{
  "dataset": "small renderings of single solids in any pose",
  "crop_scale_min": 1,
  "horizontal_flip": false,
  "num_classes": 24,
  "arch": "inception",
  "norm": "batchnorm",
  "depths": [2, 4, 2],
  "stem": "single",
  "widths": [128, 256, 512],
  "label_smoothing": 0.1,
  "max_grad_norm": 0.5,
  "epochs": 72.6,
  "lr_schedule": "cosine",
  "final_lr_fraction": 0
}
Rows from block 4, named by matrix and row number. Each number is 128 + 24 x the weight over its row's rms, rounded and kept within 0 to 255. All counts start at 0. Numbers have three digits each. After the name is the row's rms in percent of the matrix's.
# b10: branch 1 pointwise conv (model.blocks.4.b1.0.weight, 64x256x1x1), inputs 86-171
b10.0 101:101139112137125130110147104089125082155103127082159114120157101148113154093090129163120101113109097144126124152090074081109047091103092087123081119132146147097133103157139084115118112157135146138072148143113109128160118098108113136133125141144135070107107119
b10.1 104:108126102099134127117101138135130123109110111130131130152132088128123057132118160126094114132108133073124130165132102122156086117093118139146129117133108114107061116104145119088118104102107087128137113161144120157131106121115128155100134161121140112141131138
b10.2 100:140108150083081111118122125079135125110159092135096092129126179114135116124113088113122159140148138148127148139130120117142106084124129127107154109151132115100129146128119147105143092117070101110073140138135116136156114105130123145078119118110121125135119109
b10.3 100:103148111090114105131134118122070168093154108142141084134085122153137145080120148134171109145097120160123125099095112145094088113137102068179139117142100080126124111104160106126068141114119127076150098109136145131156144118160146179096137130104123117072133161
b10.4 100:134121043139119148179134139154131106160176137074126115125129089148137117133122117100109139129102138158094174101108103161084137138087095104205159097151135090140067152119141133140118110166147148088159114132159139115156139133140113130075128111110131103152141128
b10.5 095:126089139168165173134158136139130094126052102144090156121138110140090072129134094139081151082136098054115119191110129126076113124117123125116187101128138153135138120108082098091139098118117136094121163144120121132131120114132103147158129139133120163161142122
b10.6 099:164146149123165089131140141168090112142136127118114130120121140157125152127117109170151130065119113124113103101129082165081115142126134096144128081151116112075095086090132096136126078140121139130185137135126141118142135094107122103116118096133096123093128134
b10.7 098:164147178143076108135115124146086149141145146129131137122104118147124143138131094139142124101137122142153118139162110141111099146139114119137165098146132125141147122084133158166130107157159128149156135163123121143153115137097127124156109122132082138104124132
b10.8 102:151122136141104166100156127101136137124092107092144139149115137106104140148094088104110148116145129090101123147156110130124111137137153151113140126131110156146138083083067096154154132155131141130164123172109172168106096141133109141125122147122130143169076100
b10.9 100:151120140144128159152104137096125127113142111100083143124117128130137111108099105119129126101185162087074135148098125100109169112125141157164106134153150115106119116083118138082140091102115183139132140076148103097167137075100101119091137140122145148159136121
b10.10 101:106102126146080115132154114122134118150125082120099113150165117100145118126129197123110120173081112132103134119102119110122080137098145098115110150134154142133150145123146179127156147118139105106110112153104122123089148138089130143124116097134116096117130133
b10.11 098:111108144130116181118143090127095167128102135137143056112132120094129134108121126145119110125106124133101113120132129136156133169098150087116128133106107135124118120130094072127163144119119119110115088125167147107126148148119115148148125138145122156130095099
b10.12 098:123131121139087091144171110129161091136138094132147119124138130116109132104096172076102110119127113151143179143100142160099158147102119104134100128125108119147136147118120089147116167175094113121105161136102134118145124132102088134138152126154141122137118068
b10.13 100:116128158179110128148076171073152162113145124102127120136139126149130100144111117103116177097140115127135169099116110102102147162105115138144115097134147127130098159117115112094127106112118130142147068124103114128162090100143133126113132125103140140144095131
b10.14 097:123140133163135101095086084099093147148108188141141091096123115171155186084099176098177088129132145105153081102142147097153146157117124125069137154101148162112161124124117097153134136097136100126087161139102106116111124122098104145148136131178140131144123121
b10.15 102:112130129152131076175110119192106124102121132127120108098125134103162114160112073135121125084136127123129089180167129122125137126125101125146096135133090171055096159108148100134132098150130088129138152142147066120111150165118104151107141137110125125089158106
b10.16 094:139153151153119150109139118146106104128149158111148118118121129109108185165087112157117124177162087117084109130099162134116093138149147135130097123168130126084105109117150144139175110110147183109124172120111130120127129120111131105129101114147120151118114112
b10.17 103:141113114110121117085094147137135123133080110107155096138144105142131112171127132126140101113150123147098146138114104152099115142122144115123114120107137109121151095118088137110141098088095090122130112142074135106133139054107123145130101125119135104123125096
b10.18 093:145140163137106151112135122076122139094136186117085122103113155136125141149098117083119103135124135095149142132151142140113127157119123102065079170133117143146189084096091145114162115104139122137130123101124108155104071153107126080152156158200126129138137118
b10.19 102:143104130107105137138154131125133160151089113145101087117091131118136108095147131134123105151118087138077097106071145100126096123092081137077106116131133128108133122158107130152131161162107109095114144088099099095109107129110129112136120133116107152154079119
b10.20 100:146115149141084130094109113077112169139126120171127109116116113143136185095137123123146092130103098148118118089127104128124129149136078078118148120141139101124136158132076130081120116146144145094125102138122172179130156140112100076126114128147125155159164104
b10.21 100:102104172095142106126134124163112162089124122176141080064141141170115180150142142094144107094122083163134161143136083143141067143158130101146125103142132121165156144141127132117122150157100129126151176130106127177144118111103080128115136132127123149126147127
b10.22 101:115156093126098141163120123149137135107138138120135078155149120112120119126134171149073117145068137119123128135103093078159109153119162076111098157063114125149131128159161140122113173093114126098103119124129084103075101103126138177128094146117147100143104130
b10.23 100:118101086114106106100119091154127097157136107123143082128130090143145134143102131165146118124095151085109108106112111125167116104126106053108111176116101127149134166108143060117130135140099106116114142124087109134124135153102088147096107134125145098131124126
b10.24 100:125128079066112105132172110126148105122165111126131105116126117111138088123129093105111130134095140082083118100113114131143127117090116060105113169100062135114117170123094093131120140138095135113144119132082114101140163153110086129133103129146141120158126093
b10.25 101:132109095088138131104129112168118173102088114126119099158118120125160135126136129111160103120116127128112146137059101134126139123145117099130129140138126106169141098132135105139125125123112100079116130179144142143122158139140124122057097137088154108129131149
b10.26 101:158141135105146116123128120110059140125154101126121143125089117140097122123116144177160148105103139135096118137072106122129117102146103090131154114136107071140140077103129141140074120146153108156132141118108146139133103058154175152115108126077123117059155122
b10.27 100:103142146112145109145135147123116138077077138168133065100142140155126157119130134140113109100153074170136122145144111105108083150133087096118143085096127120149146139118108117101103132086115109133142136084149090159124098091111133128131108111118132088139111113
b10.28 100:077121141113075118105095108143139140116136142113110165082132076127094103156147112108077096135137131131106158155134099074151116114102154152110131139122135135138155090163124153107113164118123114164150095103119136111150178130125153117108154109088131122114106150
b10.29 102:115128131133150145124141163141079137141139147104074118109131091111119125114157104146082128116116135105090088140114101123149125084111142151107137109148113085098106139090157107124148103130156085091103081112146127151120116107135095117107135145075071113128124102
b10.30 100:127143172098102113138152116095148117172141150087173133058149132167151131067140115129137114131131149151071110110080135076111137138074124152111115145100141151089145133155121117114140185153119110135111164142103129097112111136104124152147160096123139134141110077
b10.31 102:096076158097138117106165138120096139120119138132160114124126134119117120085166134121099084129108103121134116067133108139119122138122150152138136105101119116126100110129101107116084148140149120135161138178153147141142116143133100126135132109111107117119115132
b10.32 099:135108164135131098152108095168174101096125220146121139162156114141102134142125097091121125089149127164124126139142101106114148148126138122124093094127110179173171087152112103161137087127126122137071144111126141129116150118096132147131155143118147129128125116
b10.33 102:093151122114062120108108130140157093073143128130130121136142092079114093163153160119098138217135069147151090147152122144131088146091100149134123123102151152160135096118147140155116150140156106160129113127134146097106109147125153113134131121143116113084132143
b10.34 097:130072124062127123121123108136169114141071093146075135145129116105138114135135119120129114074157129150082143148083083143111143093127119103076120117125108165163143126097140084148158128132090152116109135097088085135103126138123114129125134137118133109149119100
b10.35 097:107175109141141139103183131102114140094101119102107134066145108114147130123103097165109133135151122070139154090127105115124154097122180118127150145141136107103112136139112121128133119112169110139121126108110159098136127108156146118079129119068125105145135139
b10.36 097:107146123122041105103141127122118125103127136155103140113145122114145080104131145075106133188136127078128129121131166081133169147092142132152111162096142140101108155133106163129133101073146053119107102152127125104124168118118130122129086132117104119139101103
b10.37 098:140120131129127158062124068134102115124175151125142111128098136098114141131147126151140134153155104141082095112120129131113163110125146164141075165107115141109129130136154076105142070133076134129102118123131115120120124173138138063104143111132093117120127114
b10.38 104:138063140144071156092137138136131147117133110104156167111146122131109146087142132140138105124127129121091121124100108128125143128137151179074106129125080124082106140111136144110105124129087134128109131148126098141134116150123122137147109072140149138123126097
b10.39 100:123115133154149148060148132122164139100100159137141146094102142139155168103134148145154105112124146105120128115086139153176135131120082127134128143152144113093153155095196108118106127135091101091121144150113111114121139157156105144100076079130129105141116103
b10.40 102:118127133114117112141101096073161147129119124117162110189137148147113081130094121115130136131134114134104114112113095102158079111148064093068141124083119139161132099118176131095142123124088134164091146103104124102081193093101129102098149116136158116131083082
b10.41 091:146122134107165126157094139159100129155118076164104126136121087185135098127119157148115175097091115106176157183123122113119141126139128111167149115101124113156103141109160141138114129123143175128141079152142157184124133086133142100080116138098139131098151120
b10.42 103:094091102142152111091164149159104158130141134096095124146083106120116136100132117122123107105129104103105114113115114127125158101122102098144079093126084070108125116119138073135086108121148141155117087087135115090101134118138148112138112112094120125108136151
b10.43 103:138107127082091120108081120125128114117109132154145139146067137066122093129131154115097098141124135110122139125103167142147130137116117120148130117097096098165114110139166156138121074140122155157148104075124150124172135115155127128136149130176132180121159115
b10.44 101:110114118110074093104128114136150084157105109132115179138123064151106101125146131088095146154133140127123089127125127121171136043094115137103070143149130133125082126118111126136165100110113098126119102126095130114089126120122138089102141137095110107097121118
b10.45 094:139106157154125121187101144142109158097156134140125151135121150124115125117146097130095148139147130115155101194146123116161121146152129167093169091100139119136137137092145127121129125090143147133113101139151124127141139084154127098110116150128093110172156139
b10.46 092:133162144133139152147112118112122159088122114098107132091080148112084154117090167120136081122127126140132152147072164165087100134112077109174129151128139113109127065145168124191135137132145171115132165153154141109150158118093150155143113142088105164100118147
b10.47 104:076134092121122117104099118103108104117123136131151159067127158134113153101147132132107106111167137151124122147105119071122133144064118199127086082104120111111087141091141134097092110125114087138142126118113122124114147109111147127145135123111140130162157112
b10.48 097:164109140119073158120162096115149121130090100139126151100126139154131082155104123123065120140148069119151136115115144105118110106113123112105091134159179178104131152148118151119165129091110101085171091125090129155137149078121130111113141108110134138143121090
b10.49 098:121108145135112112095126125116112096123166161121120144122136118132165111122082099124142137120167154112136137119103109137107131125119153122113088114140127142144136120078080136145151085134148121187140132105129133121160141086111092110138146136149131128131126073
b10.50 099:158132143054097152137067117120134129113120104112146139151183143131075080135102135111132093152148098128107112138105107106115124122101131129094123134099117155123127111111117142154137126117100120125134070111150129129071100155123161161145144164137137167109114094
b10.51 103:110130138128093124119169156136133155105107134131090104089107106132103144142140127126085082152126132101076101110152126116170145128126149144146047114145134123105115125109134097120123116132154082124096082081109133079084109154111139135120123117120107087111131119
b10.52 101:121136097106174116125130116153118121151103141130071154128121052145124113150103120142089128135160134142097186155098126111134120089101144152137064112133144138136071104122095104104154153104125146122106126112105131109128116149128106156127127139086137140105089138
b10.53 102:107142108105131094134094173083128107131075077113123108050130127154134095125104128146136132108118130101104168151123091110106106131092092163129151126111117102112117094063110155109103137082111083126102107120115127125123136079125130150113120135094134103123138132
b10.54 104:108100160145117157133149134116105150094133112116107140117116127134161159129089092113136144130163125088119146140146121122125173119143177150117124147141110127137117145107132110140161084139137136132161125116139176111162124162099103119084133128105139132115111108
b10.55 097:121145109086051074140172130114155118122129137126105154121150128135130087103150124102080150179074130086139131108110123095135099128128120113111135158141130138120136142140096131151095157087091129125144115131065143124115154123130118130082100092068154126149112129
b10.56 103:114127155171148115135176109141165120144083108131116131112149139144160144138114082159104136150145136130161073148153155088083114095083107135108131138133116130108108131092155107189152138174118092149166167144110100113110103075090123123123089127124131092152129111
b10.57 106:120134149098146112152159136120143089105113142121143122120166153112171159103155118151147109110136116160120111166118151076096114125106133124111105127115132162131156097151134144150112149150143112168137168123120119146163118119130077129141133141146126109102096117
b10.58 098:118140106145171125078160093169153146154087171127110143108116087141106113122141114174104139085125131100151158112133078149089133114100151130162116092135122152116114098099122038115138092137147151132137158129154150114118124106150151142127129150105115130157115115
b10.59 110:142124163118120147132125136098148162132124129092150148109147136105155120160098133140136132115145107132136142132132151149126104151120123145094104166113118124117073112132153123150178146128141076112102141129109141113147171131102105145120116095114142137141102111
b10.60 100:101104110127129137148119119127135112134108127102118145117135145117069098146174134130131136101135143138084160140097085118126087069129136114079139098147119120155149098129116147121125137141105114137086137105120141098095086162127106136105124090124140103102149117
b10.61 103:116125068160093136139105134167134121135062162127120121117128072146068122135144133127055144177123129110136120128126138118139117087118148133130114140123154155139107121168083119134124143089135084115124096123093108099120073114114129124119147135093152111098085122
b10.62 098:120097093109149117168087136080113143109185094108091115130102113111088142119107119130117144144108143165054129165082133145144181108167127148162143106127113090141138117105143112120081113094104116118120073115125124119130122146131107140129134128105130170117147097
b10.63 100:106081137116150123146161138114137152128108111124100120129128118126158157155111113174139113107150112120091162110129125170089139131145167127139121092154105117127084138070140119156153066155187120103117142132138136113143119129167129119095106077132130129090142107